From a checkpoint of a small image deblurring model: soap at rate 0.0034.
Rows from block 3, named by matrix and row number. Rows with one number belong to one channel. Each number is 50 + 15 x the weight over its row's rms, rounded and kept within 0 to 99. All counts start at 0. After the name is the row's rms in percent of the matrix's.
# convs0: first 3x3 conv (model.mid.1.convs.0.weight, 384x384x3x3), inputs 80-83, a 3x3 kernel for each
# convs1: second 3x3 conv (model.mid.1.convs.1.weight, 384x384x3x3, transposed), outputs 80-83, a 3x3 kernel for each
convs0.100 092:55 85 47 44 37 51 53 22 46 43 56 28 70 39 53 59 51 42 39 33 49 42 52 51 57 41 60 50 48 39 63 67 21 56 48 29
convs1.100 097:33 43 74 36 55 52 69 23 39 57 48 42 45 40 43 74 48 40 40 58 48 53 53 51 56 63 52 55 50 73 58 46 29 47 36 47
convs0.101 091:44 53 42 78 39 57 36 47 79 31 29 45 39 23 28 66 56 58 64 48 39 27 54 28 38 27 51 36 56 61 49 44 56 52 56 59
convs1.101 100:44 42 46 64 62 42 38 43 67 49 37 36 65 41 37 59 70 59 29 53 64 32 34 74 68 58 48 67 47 54 45 60 49 45 36 38
convs0.102 111:31 35 42 50 53 52 40 50 48 37 42 56 56 66 46 53 68 62 44 38 45 42 33 38 36 42 53 48 88 59 67 64 50 63 67 62
convs1.102 107:64 50 36 55 60 54 23 67 40 48 27 41 50 53 34 72 55 54 66 54 78 58 84 66 55 47 68 39 56 36 62 46 64 47 64 56
convs0.103 083:51 34 79 22 22 63 32 43 50 71 76 47 59 66 39 62 46 34 53 42 45 63 47 33 56 44 51 62 48 33 46 60 35 63 33 61
convs1.103 094:65 28 50 44 73 52 26 61 38 43 54 41 49 39 65 49 18 24 29 47 53 64 36 54 57 60 61 48 53 21 92 30 59 56 27 43
convs0.104 101:56 37 70 44 00 46 51 65 57 25 45 36 36 73 76 64 54 40 64 48 45 62 68 61 46 48 23 46 43 60 27 86 41 55 41 40
convs1.104 097:45 43 55 44 73 64 24 63 44 70 65 24 18 44 35 53 31 87 82 57 43 52 50 51 56 60 23 62 30 54 69 48 54 41 49 35
convs0.105 103:55 49 55 51 38 61 54 00 52 64 60 75 43 44 35 80 43 66 60 49 76 54 55 34 37 53 61 83 57 22 69 72 54 48 40 80
convs1.105 099:40 61 61 35 64 50 11 37 30 68 38 43 46 56 51 40 52 39 36 58 53 59 33 52 44 25 75 39 54 71 30 37 42 41 55 27
convs0.106 098:37 42 55 42 54 32 37 44 58 65 35 54 67 38 55 41 63 48 84 19 50 54 22 72 73 44 31 63 63 57 30 02 84 36 58 38
convs1.106 099:25 32 49 51 48 45 49 74 32 65 47 49 42 54 33 55 57 40 55 54 43 55 72 36 51 65 19 65 51 62 10 72 40 57 47 40
convs0.107 106:64 56 44 36 81 54 35 27 55 51 49 38 53 58 40 42 62 45 65 62 50 56 41 59 52 67 56 61 39 44 31 64 69 60 24 62
convs1.107 095:50 55 50 60 39 57 59 48 58 38 42 55 63 56 51 56 53 34 43 49 55 48 70 59 68 39 50 48 52 40 21 57 69 61 44 45
convs0.108 084:50 36 30 59 43 13 54 26 59 68 62 46 80 35 11 59 57 18 41 57 61 55 29 62 50 62 35 31 73 63 55 47 56 53 29 52
convs1.108 099:51 65 37 42 65 49 48 45 57 66 33 36 89 44 22 46 47 19 52 30 37 26 54 59 57 50 62 39 43 59 48 56 40 44 40 38
convs0.109 097:35 66 40 64 79 41 64 38 50 42 54 47 48 40 45 22 59 48 41 44 26 37 71 52 70 39 63 48 59 43 81 29 57 46 40 36
convs1.109 098:51 38 43 55 24 42 43 28 65 45 52 50 64 49 39 57 62 36 44 57 36 56 59 57 74 52 46 28 56 44 47 61 23 56 52 85
convs0.110 118:45 69 63 37 21 48 65 45 35 56 66 38 58 73 49 51 58 54 67 60 42 67 55 61 52 37 52 48 23 75 43 34 38 38 42 39
convs1.110 109:66 50 50 40 60 64 21 75 23 65 47 69 35 45 33 37 27 39 61 40 28 44 42 49 66 88 14 40 68 53 60 52 32 43 44 48
convs0.111 107:51 41 50 66 07 62 60 35 78 47 79 52 51 65 22 55 61 45 58 61 49 46 54 25 66 42 57 79 85 35 24 37 38 25 47 60
convs1.111 100:39 56 30 33 63 32 46 66 51 46 77 57 63 37 60 52 47 40 52 62 72 46 55 53 46 65 29 49 46 53 66 48 44 41 57 36
convs0.112 089:27 52 83 40 60 42 44 24 62 47 59 43 43 51 63 29 25 39 44 58 65 68 43 79 55 51 46 55 45 37 31 59 46 75 73 49
convs1.112 095:48 82 74 62 34 47 41 42 54 33 64 77 23 72 48 68 46 66 63 62 43 21 61 27 43 44 71 39 63 54 69 36 50 63 73 58
convs0.113 089:37 67 46 23 63 40 26 29 62 31 45 35 34 21 54 75 61 81 47 56 32 49 40 54 69 51 67 40 47 95 44 67 39 50 57 42
convs1.113 096:43 59 51 65 44 69 44 57 44 38 74 40 54 57 58 34 30 79 67 26 25 28 58 53 51 48 20 63 55 62 62 39 64 54 36 48
convs0.114 085:41 33 82 52 35 85 70 70 39 60 35 57 49 65 51 50 44 56 46 73 60 51 56 34 44 58 42 21 42 84 27 16 32 30 42 54
convs1.114 091:59 53 43 28 46 72 45 63 39 48 44 44 33 37 64 38 50 49 60 28 39 62 37 45 38 28 61 61 47 73 41 57 71 50 55 72
convs0.115 098:19 62 31 66 37 55 35 21 59 74 56 53 72 77 68 25 43 49 45 45 63 64 56 46 72 41 31 57 29 35 61 46 51 30 31 46
convs1.115 096:59 65 68 44 63 37 52 53 50 40 59 59 45 27 42 40 64 44 54 38 40 50 42 55 46 68 35 60 56 43 27 59 33 54 51 42
convs0.116 116:34 50 31 44 56 37 95 68 70 10 49 22 51 52 57 59 59 92 89 60 56 66 58 69 63 65 40 52 59 45 32 27 63 29 38 56
convs1.116 100:50 32 44 43 34 49 60 55 47 49 68 40 40 34 29 47 53 74 61 47 79 68 56 27 52 58 16 32 31 54 42 69 83 33 58 49
convs0.117 092:62 52 51 27 70 55 29 55 74 67 38 25 49 58 54 59 67 60 42 59 70 69 55 40 48 49 60 64 63 32 46 48 77 50 51 38
convs1.117 099:20 41 69 48 39 69 65 33 39 47 42 52 40 40 29 81 71 45 52 41 52 49 72 23 42 43 77 54 71 25 57 45 25 55 36 12
convs0.118 091:42 71 45 59 58 44 46 61 42 57 20 58 30 50 49 53 38 41 68 59 31 45 00 77 56 58 27 59 74 34 62 78 38 66 23 52
convs1.118 096:44 54 64 38 52 62 47 23 77 51 61 51 66 45 61 20 65 52 54 32 54 32 92 45 70 55 36 41 84 41 52 26 60 36 56 33
convs0.119 097:55 33 63 59 40 65 49 27 19 46 50 58 65 51 47 37 30 50 62 57 26 58 42 60 79 55 09 85 48 27 41 99 49 35 45 40
convs1.119 098:73 51 66 48 34 65 57 65 42 51 54 40 66 68 26 69 66 17 68 69 39 53 78 50 66 40 37 47 46 56 32 24 77 58 44 30
convs0.120 109:66 37 46 69 52 43 49 35 77 68 32 33 82 48 55 62 37 62 42 64 47 46 57 63 56 46 61 23 53 38 76 30 94 49 58 49
convs1.120 102:35 51 63 51 41 32 48 59 50 41 66 38 52 46 37 70 67 53 41 57 50 50 59 43 49 63 65 66 37 49 52 71 34 65 43 80
convs0.121 100:83 47 62 41 48 48 70 34 48 67 36 49 43 71 42 42 39 57 45 49 37 45 20 55 52 65 74 54 75 70 62 72 25 23 41 71
convs1.121 097:46 60 27 73 56 63 46 67 57 50 44 53 51 28 48 69 38 45 43 14 47 55 68 50 82 52 41 35 39 47 87 26 16 66 42 63
convs0.122 104:44 55 42 18 85 28 45 48 25 33 51 69 68 42 52 43 35 31 10 37 67 55 52 50 89 65 52 69 47 49 23 63 85 44 46 40
convs1.122 094:52 47 35 59 26 88 35 46 70 46 46 70 37 55 36 34 76 42 07 35 43 46 55 61 40 58 63 53 43 42 61 42 63 57 63 40
convs0.123 090:61 26 31 58 60 33 22 45 68 44 62 27 46 62 79 24 21 60 52 61 74 56 63 57 37 37 54 43 66 06 57 61 45 68 55 40
convs1.123 099:72 64 61 71 55 42 67 75 75 54 63 79 43 60 54 79 25 39 30 66 87 41 27 36 25 42 41 60 41 61 66 33 44 83 55 52
convs0.124 091:22 53 73 74 48 24 64 58 70 68 79 36 61 65 50 60 65 37 72 51 31 36 27 60 48 48 44 42 40 36 42 12 63 39 48 61
convs1.124 097:44 45 58 66 26 57 49 43 70 45 51 31 23 55 38 77 35 48 53 39 63 43 45 63 83 57 34 32 41 41 42 60 38 55 25 48
convs0.125 106:32 52 49 54 65 31 69 46 49 56 70 72 59 55 69 60 55 42 31 64 41 55 72 55 41 39 39 40 21 51 52 66 60 68 61 43
convs1.125 103:73 66 15 64 50 59 33 03 60 43 49 22 37 68 50 32 68 66 63 57 50 36 38 57 31 56 71 51 50 33 70 43 70 42 61 66
convs0.126 114:49 66 73 51 53 79 44 56 87 38 50 57 42 09 51 49 50 46 61 50 71 69 41 54 46 67 55 35 52 44 46 46 57 51 41 62
convs1.126 095:55 25 37 44 57 55 32 55 45 55 64 51 28 53 56 17 64 46 48 37 52 68 55 52 44 66 34 72 61 55 70 88 56 58 78 70
convs0.127 094:22 59 46 43 62 54 27 63 36 50 34 60 73 68 71 86 62 61 51 43 65 47 81 33 47 33 52 36 11 42 83 20 39 45 30 52
convs1.127 114:59 52 55 34 55 42 22 45 59 47 49 41 19 83 36 23 67 58 70 56 59 76 23 47 80 48 53 52 55 46 19 70 40 52 79 45
convs0.128 101:58 54 39 56 44 36 80 57 34 47 28 71 14 46 59 35 55 65 45 71 63 34 51 47 31 31 70 41 62 50 78 33 73 44 24 78
convs1.128 097:55 66 41 93 58 52 60 40 43 39 42 71 41 29 80 46 75 45 28 70 60 47 43 42 39 40 40 38 73 39 23 53 45 72 38 41
convs0.129 098:33 57 54 32 85 34 48 72 24 39 44 41 29 58 39 82 47 48 21 39 68 67 45 77 65 55 42 53 65 63 56 82 24 44 36 56
convs1.129 106:71 48 57 73 18 46 64 51 65 58 50 47 30 71 50 49 35 46 60 48 76 51 62 22 66 61 15 49 48 49 47 39 47 39 38 54
convs0.130 083:53 47 60 34 30 73 50 43 40 73 58 36 32 32 57 19 67 59 45 51 34 62 35 31 51 39 52 39 06 29 61 40 53 60 45 43
convs1.130 092:59 68 45 44 77 67 51 68 53 38 45 51 78 57 46 23 26 39 34 71 47 51 50 43 47 54 37 37 59 33 31 57 32 53 65 48
convs0.131 092:56 57 44 68 45 43 54 40 27 61 47 68 50 45 40 53 43 45 43 46 46 68 32 21 38 57 60 28 56 54 45 89 53 40 41 37
convs1.131 097:32 50 48 70 66 48 49 54 59 46 60 45 57 67 29 08 36 47 33 64 52 59 52 49 51 44 66 63 66 46 46 40 65 42 47 64
convs0.132 101:47 58 48 48 61 37 45 56 70 51 46 42 40 50 75 41 58 54 50 27 31 42 22 59 46 53 29 47 74 64 46 64 43 28 35 59
convs1.132 103:26 61 62 70 59 42 10 45 35 24 46 61 26 71 35 69 66 42 65 55 55 46 66 57 85 52 68 31 56 33 64 34 52 71 34 56
convs0.133 096:39 33 58 38 51 50 65 74 71 36 41 53 15 47 49 64 50 63 43 46 29 73 52 16 57 54 40 62 41 23 64 24 63 37 64 36
convs1.133 102:48 24 50 13 38 52 77 73 37 42 63 30 59 42 64 54 53 44 56 42 39 74 25 55 70 52 62 61 44 58 36 58 32 57 53 40
convs0.134 100:40 53 55 78 77 66 55 21 59 40 39 51 54 64 72 61 45 57 60 73 31 34 38 55 46 52 55 02 47 62 46 13 64 49 47 61
convs1.134 099:39 60 43 40 55 42 47 53 64 38 69 49 34 41 52 43 53 45 42 64 48 40 56 69 60 23 49 31 63 75 45 57 52 50 51 58
convs0.135 113:34 77 54 54 53 51 45 00 79 32 49 44 31 59 39 44 49 43 30 43 25 56 62 47 47 33 41 56 42 74 53 43 50 59 34 56
convs1.135 109:49 58 48 40 63 51 56 58 33 61 66 58 71 26 52 64 48 81 59 69 40 61 37 35 71 55 55 46 68 35 35 44 62 35 42 54
convs0.136 085:61 33 27 68 36 38 51 77 66 54 48 46 42 33 21 53 54 29 49 23 42 59 45 39 42 56 51 65 49 68 46 40 33 86 50 82
convs1.136 099:56 48 47 63 58 27 64 63 31 56 48 41 62 39 78 39 48 47 25 33 42 55 50 29 57 32 66 57 30 39 52 31 37 54 37 51
convs0.137 090:73 76 75 41 42 54 59 43 49 64 78 64 66 28 57 61 50 25 58 33 32 58 38 42 48 41 42 32 30 66 81 63 47 42 49 61
convs1.137 099:45 59 33 62 68 63 60 39 52 56 36 41 32 63 50 47 33 40 53 51 48 41 54 30 65 51 33 34 48 33 43 57 25 47 43 47
convs0.138 108:54 24 68 50 51 57 32 46 36 65 69 40 83 76 34 44 51 78 63 45 34 63 20 71 47 57 93 62 56 38 54 94 46 59 59 10
convs1.138 101:59 50 56 60 56 78 56 60 49 25 46 72 59 24 42 69 48 61 33 40 51 41 64 46 63 57 78 56 51 51 53 34 54 50 41 29
convs0.139 096:21 27 74 46 48 70 52 74 64 82 39 48 44 58 72 52 47 39 61 45 32 39 36 63 39 33 39 59 62 57 48 32 27 47 61 59
convs1.139 098:36 46 47 36 24 44 28 62 69 62 77 44 44 71 68 39 41 59 54 46 72 38 85 70 69 43 55 54 54 41 58 49 53 34 36 54
convs0.140 078:66 64 49 79 51 43 64 50 52 26 57 61 54 51 44 31 48 56 39 49 23 47 46 39 41 68 57 56 66 31 42 51 57 72 53 72
convs1.140 092:45 27 63 57 54 35 15 66 56 39 47 57 69 51 52 60 52 34 62 56 49 52 23 66 37 45 40 53 32 49 41 42 47 47 39 50
convs0.141 097:59 52 44 50 62 50 58 59 50 34 28 34 66 63 30 52 58 52 39 58 68 28 28 47 46 55 33 60 55 54 40 75 58 36 55 61
convs1.141 098:44 42 44 66 18 62 72 52 47 43 39 50 56 51 52 77 62 47 41 25 49 61 77 62 47 57 44 84 34 48 52 24 28 22 48 52
convs0.142 100:44 60 38 54 42 44 31 36 45 74 28 60 46 43 50 46 35 36 66 60 60 59 63 45 38 50 29 74 27 33 55 58 44 41 20 64
convs1.142 097:52 52 48 50 53 59 48 38 61 55 51 63 34 60 73 58 73 22 41 65 42 65 38 48 29 44 21 25 84 68 51 37 27 68 38 48
convs0.143 095:44 68 60 47 50 47 69 57 42 67 46 54 47 34 45 21 54 48 67 38 37 31 52 62 44 72 57 52 73 43 60 39 66 51 15 31
convs1.143 100:39 21 56 71 40 34 35 42 62 53 54 73 54 50 45 44 51 27 58 36 62 33 68 60 64 46 48 76 65 74 37 38 79 58 24 51
convs0.144 086:58 46 47 83 37 25 57 54 25 47 60 42 53 68 27 57 51 50 56 60 60 56 63 38 55 55 55 50 36 59 39 42 28 47 89 78
convs1.144 092:77 62 62 67 24 71 76 48 44 54 27 43 65 54 72 71 51 63 62 46 50 65 36 48 60 45 34 50 28 64 62 71 47 66 66 63
convs0.145 107:15 22 46 43 47 59 46 52 54 45 44 56 54 31 38 60 50 45 49 59 79 55 42 50 45 52 28 69 36 30 28 47 50 46 94 30
convs1.145 098:57 52 36 55 47 43 60 73 73 50 57 30 66 76 36 45 47 44 58 52 51 43 35 43 48 48 61 63 44 43 56 59 51 45 49 43
convs0.146 099:52 68 13 52 32 38 61 55 60 52 45 50 64 22 53 63 38 40 31 29 61 57 34 55 38 37 50 69 20 50 63 23 31 54 76 74
convs1.146 099:50 53 62 58 44 40 38 22 29 65 79 49 61 70 27 62 39 65 48 55 52 43 69 54 36 86 41 53 36 60 64 70 42 44 77 51
convs0.147 135:54 57 66 41 57 56 63 67 44 61 71 74 39 55 49 36 59 63 67 67 24 58 46 52 59 75 45 47 69 52 45 22 52 50 27 21
convs1.147 110:45 42 43 63 64 50 36 43 44 64 44 63 69 52 41 59 45 38 40 23 40 52 75 52 82 56 46 64 34 63 53 46 27 33 49 39
convs0.148 094:45 55 56 49 41 59 41 51 70 54 45 53 33 68 40 40 64 58 60 59 26 38 48 54 30 56 42 40 84 49 63 51 00 53 38 32
convs1.148 097:41 19 52 80 60 54 59 34 77 42 30 67 57 48 63 47 77 66 33 24 55 32 61 46 58 54 34 47 63 53 86 58 49 69 32 45
convs0.149 107:47 35 60 62 54 72 70 57 41 26 43 75 37 28 47 41 49 59 63 73 32 43 61 34 51 33 45 50 35 23 53 50 36 58 58 22
convs1.149 103:63 38 60 27 52 47 25 54 41 52 31 52 45 62 48 49 69 59 60 51 54 79 41 41 74 43 28 69 37 42 48 21 54 48 61 34
convs0.150 102:48 50 62 25 43 48 24 43 47 46 32 48 30 53 28 40 65 63 44 61 37 79 46 37 33 40 63 43 39 45 53 40 32 35 59 65
convs1.150 099:41 38 81 58 44 74 32 48 56 62 41 40 61 66 28 58 78 33 29 65 66 42 46 41 51 55 47 72 48 57 66 53 48 99 79 76
convs0.151 089:48 76 31 33 93 37 47 44 30 48 42 33 36 43 57 50 73 77 54 38 57 56 50 65 27 58 72 51 61 22 29 72 43 64 80 36
convs1.151 099:49 25 57 57 37 81 55 29 59 43 38 47 60 50 31 61 47 55 52 35 56 30 56 45 32 48 48 85 29 60 74 33 58 67 38 74
convs0.152 104:70 55 83 49 63 38 73 67 78 24 27 50 61 79 65 61 72 51 47 49 45 42 39 26 48 47 46 91 39 39 49 68 50 72 27 38
convs1.152 099:36 47 48 52 79 64 51 68 38 32 39 38 55 15 45 74 52 62 42 65 31 61 35 75 58 40 49 52 42 59 57 62 58 55 63 47
convs0.153 102:73 15 64 51 68 46 63 81 60 81 51 26 64 44 46 39 66 55 83 67 61 40 36 35 49 41 47 58 60 31 34 73 41 32 38 42
convs1.153 100:26 37 24 35 42 42 45 70 43 59 37 66 58 41 32 52 48 21 64 30 44 45 69 71 48 53 28 46 56 58 62 42 57 58 37 35
convs0.154 105:18 34 47 33 30 28 35 53 53 53 43 57 77 51 34 64 17 48 51 55 59 31 50 49 20 49 72 36 66 58 44 59 54 42 38 36
convs1.154 096:37 43 62 54 56 64 79 58 72 38 74 46 56 24 47 50 34 31 25 55 79 42 52 84 40 69 47 43 41 37 40 39 36 53 67 76
convs0.155 104:56 54 39 33 52 50 61 81 74 51 63 54 44 54 51 58 63 76 45 59 38 55 41 60 45 66 77 39 46 51 86 80 06 43 34 72
convs1.155 098:35 19 61 39 36 69 45 51 23 00 54 60 50 24 53 32 49 49 41 64 38 57 59 33 37 59 48 40 79 29 60 15 27 63 62 55
convs0.156 103:31 54 15 28 38 78 53 41 25 40 40 59 28 49 33 58 35 41 47 27 37 32 73 46 72 62 52 52 47 35 68 44 45 64 55 46
convs1.156 095:50 39 45 54 85 36 72 52 62 72 75 44 80 44 75 42 15 46 49 58 21 76 39 59 43 29 41 40 58 32 28 65 42 75 47 33
convs0.157 103:51 54 70 50 34 46 51 58 65 40 54 51 46 37 49 36 63 40 42 19 35 40 61 38 53 51 31 47 61 32 29 66 35 59 59 60
convs1.157 104:49 54 32 25 41 37 38 51 37 54 45 62 52 33 24 58 68 67 60 55 56 57 55 81 55 64 46 45 29 41 51 60 75 74 31 46
convs0.158 102:50 54 60 74 40 62 33 53 64 69 43 62 30 37 47 57 46 63 48 45 62 78 64 28 40 57 47 47 44 34 24 63 57 47 24 66
convs1.158 102:19 66 70 33 36 47 36 37 31 39 51 38 32 63 68 34 44 40 60 44 63 65 51 31 44 57 57 55 71 68 53 48 62 34 48 57
convs0.159 096:24 81 65 30 41 66 85 40 33 44 37 55 72 66 49 47 28 37 62 67 32 59 48 31 66 87 75 57 46 71 56 28 77 46 54 55
convs1.159 098:46 63 34 41 59 74 47 42 56 49 73 69 58 23 46 32 63 56 41 40 38 71 45 32 59 66 42 37 40 30 03 65 32 29 32 26
convs0.160 092:69 31 82 65 48 52 45 08 39 41 52 55 60 55 63 48 57 54 46 67 64 42 64 40 33 39 54 29 66 66 22 77 68 55 93 52
convs1.160 097:44 55 56 20 69 37 32 88 14 44 44 51 16 43 50 39 52 43 66 57 56 60 46 41 33 47 61 52 46 50 34 38 49 30 23 34
convs0.161 104:39 33 42 50 45 65 64 47 57 31 41 54 70 49 49 54 51 47 52 78 52 61 70 47 52 39 56 33 49 49 34 62 66 48 44 41
convs1.161 095:61 57 31 50 52 66 58 66 37 53 40 57 37 37 46 48 80 55 63 46 64 54 30 49 60 41 66 62 57 30 55 34 67 39 57 54
convs0.162 092:50 54 65 40 21 29 56 50 42 50 54 45 53 44 33 38 43 39 23 65 48 47 54 36 31 62 62 40 23 26 89 36 63 23 78 31
convs1.162 099:64 55 64 60 54 55 57 28 31 37 68 46 69 38 28 59 44 44 33 38 41 75 33 34 59 57 61 60 49 53 43 43 37 37 52 51
convs0.163 103:25 30 55 64 48 60 10 46 54 51 72 54 66 45 57 72 50 79 65 99 48 70 89 39 31 28 35 18 71 40 37 50 57 43 53 62
convs1.163 098:41 66 74 26 32 67 62 48 56 25 37 52 22 69 45 48 44 65 62 76 41 56 16 33 55 41 53 52 60 63 39 63 29 51 45 71
convs0.164 107:60 74 55 48 40 63 61 59 37 49 53 56 48 81 40 54 55 37 38 60 60 62 32 73 24 42 53 66 01 41 54 51 68 10 51 52
convs1.164 100:44 57 07 37 50 59 56 42 21 51 39 44 52 14 52 49 23 62 52 42 48 42 72 40 48 36 64 33 61 75 27 39 50 45 67 43
convs0.165 102:87 54 28 44 21 51 56 57 44 50 58 66 70 57 36 51 53 75 30 59 73 50 52 40 48 44 29 78 42 44 59 37 67 45 37 39
convs1.165 103:57 39 53 55 66 48 56 57 37 46 46 38 75 54 63 36 50 43 69 67 56 62 54 62 62 41 66 67 79 71 35 37 26 37 28 37
convs0.166 119:58 67 61 42 48 51 46 26 37 46 64 47 65 46 63 77 55 53 54 50 57 54 62 52 45 61 50 53 60 54 51 57 43 63 52 44
convs1.166 087:50 44 68 72 67 65 84 71 67 34 55 66 47 65 60 52 57 51 27 55 46 33 54 23 50 42 32 86 71 77 77 87 84 65 63 67
convs0.167 104:47 51 54 53 24 30 35 71 67 67 51 58 51 42 55 19 58 46 52 50 54 20 59 27 54 52 86 22 52 32 65 62 39 44 41 85
convs1.167 102:28 54 61 55 68 64 52 31 53 74 34 46 54 54 54 40 70 24 31 50 26 69 43 71 42 50 54 40 47 38 55 46 50 85 36 59
convs0.168 101:43 52 65 41 28 58 50 36 30 72 37 49 36 87 61 42 50 65 30 46 39 66 77 53 37 56 56 45 85 55 42 51 38 37 43 65
convs1.168 093:45 58 49 65 71 53 37 29 41 20 49 66 28 57 32 45 46 36 44 55 72 35 37 84 56 37 58 55 46 42 63 47 49 37 42 60
convs0.169 099:45 52 02 44 43 68 85 42 66 27 55 75 22 36 74 42 52 50 54 54 35 81 27 27 52 63 41 41 99 30 40 77 43 45 42 38
convs1.169 102:48 71 41 54 64 66 62 52 50 32 55 50 60 52 61 42 55 52 52 36 28 62 70 11 47 53 41 43 81 65 69 63 50 58 14 56
convs0.170 105:82 66 65 36 31 29 30 66 35 49 56 45 34 23 52 65 62 36 45 25 52 63 41 78 55 76 44 43 48 43 99 66 29 20 42 76
convs1.170 101:53 53 54 52 75 42 31 29 37 80 54 51 62 63 67 44 29 64 63 54 34 31 65 44 46 69 39 24 70 39 64 54 44 13 37 39
convs0.171 088:23 45 35 62 49 65 56 44 22 48 49 47 64 51 61 59 53 47 88 24 34 74 68 58 50 33 52 70 83 26 51 64 46 43 37 38
convs1.171 109:34 41 36 59 64 60 50 41 67 54 75 61 43 59 45 50 54 50 39 41 63 26 30 34 59 55 33 47 58 67 58 27 26 63 29 39
convs0.172 110:46 59 57 34 40 35 31 47 50 38 58 44 52 40 39 70 39 66 45 18 24 70 54 49 00 30 20 50 42 54 60 68 47 30 54 69
convs1.172 089:71 58 69 51 46 65 40 40 47 31 67 14 51 38 73 56 44 37 46 40 41 47 76 22 42 53 52 50 42 76 39 28 38 74 69 64
convs0.173 107:55 35 18 73 34 63 59 46 62 31 44 58 53 35 28 49 42 49 37 71 66 45 58 48 65 52 51 40 54 35 44 60 42 38 60 47
convs1.173 099:58 79 42 40 70 24 55 57 54 44 49 44 64 65 39 32 48 89 70 53 46 76 24 49 41 35 56 64 42 49 70 28 53 62 66 60
convs0.174 115:67 60 40 50 43 49 50 78 39 35 57 59 76 69 87 26 63 80 55 69 48 64 51 43 60 61 43 62 69 60 67 44 42 31 44 73
convs1.174 100:29 51 47 37 57 51 68 40 49 38 45 64 34 40 57 34 45 62 43 33 48 69 59 30 41 55 52 45 48 66 80 40 58 74 60 40
convs0.175 099:42 60 57 79 46 53 25 53 46 20 36 57 25 75 49 66 39 80 72 59 33 47 38 50 45 61 61 63 38 76 19 51 27 52 52 57
convs1.175 095:53 31 62 43 36 45 56 48 50 25 63 47 47 48 71 50 58 78 65 51 41 71 66 34 48 63 33 57 54 35 26 54 40 35 52 27
convs0.176 101:70 73 37 50 80 59 51 99 59 49 25 54 36 42 46 47 60 48 58 78 58 48 41 70 46 73 70 52 53 48 29 69 56 59 30 46
convs1.176 106:38 36 64 62 19 73 32 31 46 55 44 65 48 49 49 52 42 14 32 25 66 21 71 46 39 52 71 37 61 40 37 61 69 60 45 66
convs0.177 148:14 49 94 39 43 50 60 36 36 61 66 74 79 47 62 56 63 50 67 58 42 45 60 77 59 78 57 76 36 65 51 50 44 50 37 40
convs1.177 112:33 56 41 68 61 66 48 54 37 44 30 58 64 57 46 66 41 77 46 22 71 34 63 39 61 52 61 42 39 56 70 50 36 51 78 34
convs0.178 108:43 60 59 37 80 20 56 36 69 74 49 41 32 49 44 29 35 61 46 33 40 43 33 39 63 63 62 55 49 50 39 30 38 41 35 65
convs1.178 096:43 38 71 58 20 65 60 55 57 29 46 23 59 45 58 58 68 30 34 39 12 38 62 66 65 32 66 54 48 65 37 54 40 68 56 56
convs0.179 114:56 55 70 45 33 51 47 55 43 36 39 46 44 46 68 55 33 61 56 18 51 77 51 50 49 25 37 62 51 60 41 42 59 43 59 38
convs1.179 117:69 72 52 23 64 33 41 28 35 57 47 53 43 08 57 38 53 65 62 43 32 51 55 43 47 64 49 65 43 44 29 33 35 44 59 62
convs0.180 091:68 59 39 24 39 63 50 74 29 58 50 47 51 39 39 63 32 35 49 24 45 42 46 70 35 37 59 34 18 52 50 57 54 55 46 39
convs1.180 096:73 45 41 49 80 49 54 24 35 34 50 65 60 52 36 53 48 55 65 56 59 44 30 54 60 60 57 75 04 35 50 47 50 35 46 45
convs0.181 092:56 42 49 47 64 56 38 39 52 33 40 62 69 25 41 70 35 44 49 71 75 46 58 45 48 21 52 78 48 75 58 24 70 56 45 33
convs1.181 101:43 77 38 42 63 69 33 49 41 44 63 39 59 68 22 45 56 54 49 63 52 50 59 72 41 55 57 56 48 36 53 61 42 53 69 67
convs0.182 104:42 21 90 54 46 39 46 36 70 29 49 73 47 29 46 25 55 51 38 54 51 72 56 50 38 60 35 40 52 67 58 60 16 43 62 53
convs1.182 098:22 45 40 28 63 49 26 95 51 51 29 84 58 71 36 29 24 28 53 44 69 48 41 29 56 44 54 42 51 46 64 53 54 55 40 67
convs0.183 095:46 53 43 57 51 19 59 44 26 52 13 30 43 08 08 58 51 51 62 32 41 34 31 44 50 60 45 63 46 42 66 39 61 43 43 75
convs1.183 104:66 36 46 35 42 38 58 41 31 23 25 42 71 61 64 35 60 41 50 37 42 34 74 28 60 64 50 46 62 32 74 77 33 35 63 50
convs0.184 098:55 53 36 52 23 28 40 51 76 50 57 77 39 66 48 72 36 60 46 46 40 55 62 69 38 53 44 65 72 39 66 57 56 49 31 73
convs1.184 100:34 44 65 66 54 75 45 46 45 27 45 32 65 34 67 36 36 61 52 30 36 25 29 61 74 45 22 35 54 48 59 25 40 44 57 59
convs0.185 097:35 22 32 61 49 60 25 34 35 43 14 34 44 67 48 47 39 37 73 45 59 28 09 46 64 45 45 44 43 52 78 49 62 70 34 44
convs1.185 106:39 39 59 39 54 58 74 40 40 40 63 57 56 51 54 46 35 48 55 60 50 64 47 61 30 50 55 32 68 60 35 53 34 26 50 36
convs0.186 087:45 65 54 68 47 14 72 35 19 65 68 57 39 67 58 17 41 53 23 65 66 46 53 47 81 44 41 43 42 59 41 57 70 57 29 55
convs1.186 094:62 47 25 80 47 35 33 41 40 37 36 75 39 64 55 65 28 51 30 47 40 29 45 36 61 62 86 31 37 51 73 53 73 51 70 54
convs0.187 098:57 72 68 44 61 57 55 50 52 44 58 70 59 59 51 77 65 55 46 77 42 43 46 43 66 79 53 40 67 56 81 44 50 52 58 51
convs1.187 104:49 34 38 38 41 33 21 51 45 35 44 70 34 62 58 43 35 48 56 63 38 65 41 59 50 91 43 39 49 43 60 98 48 75 30 30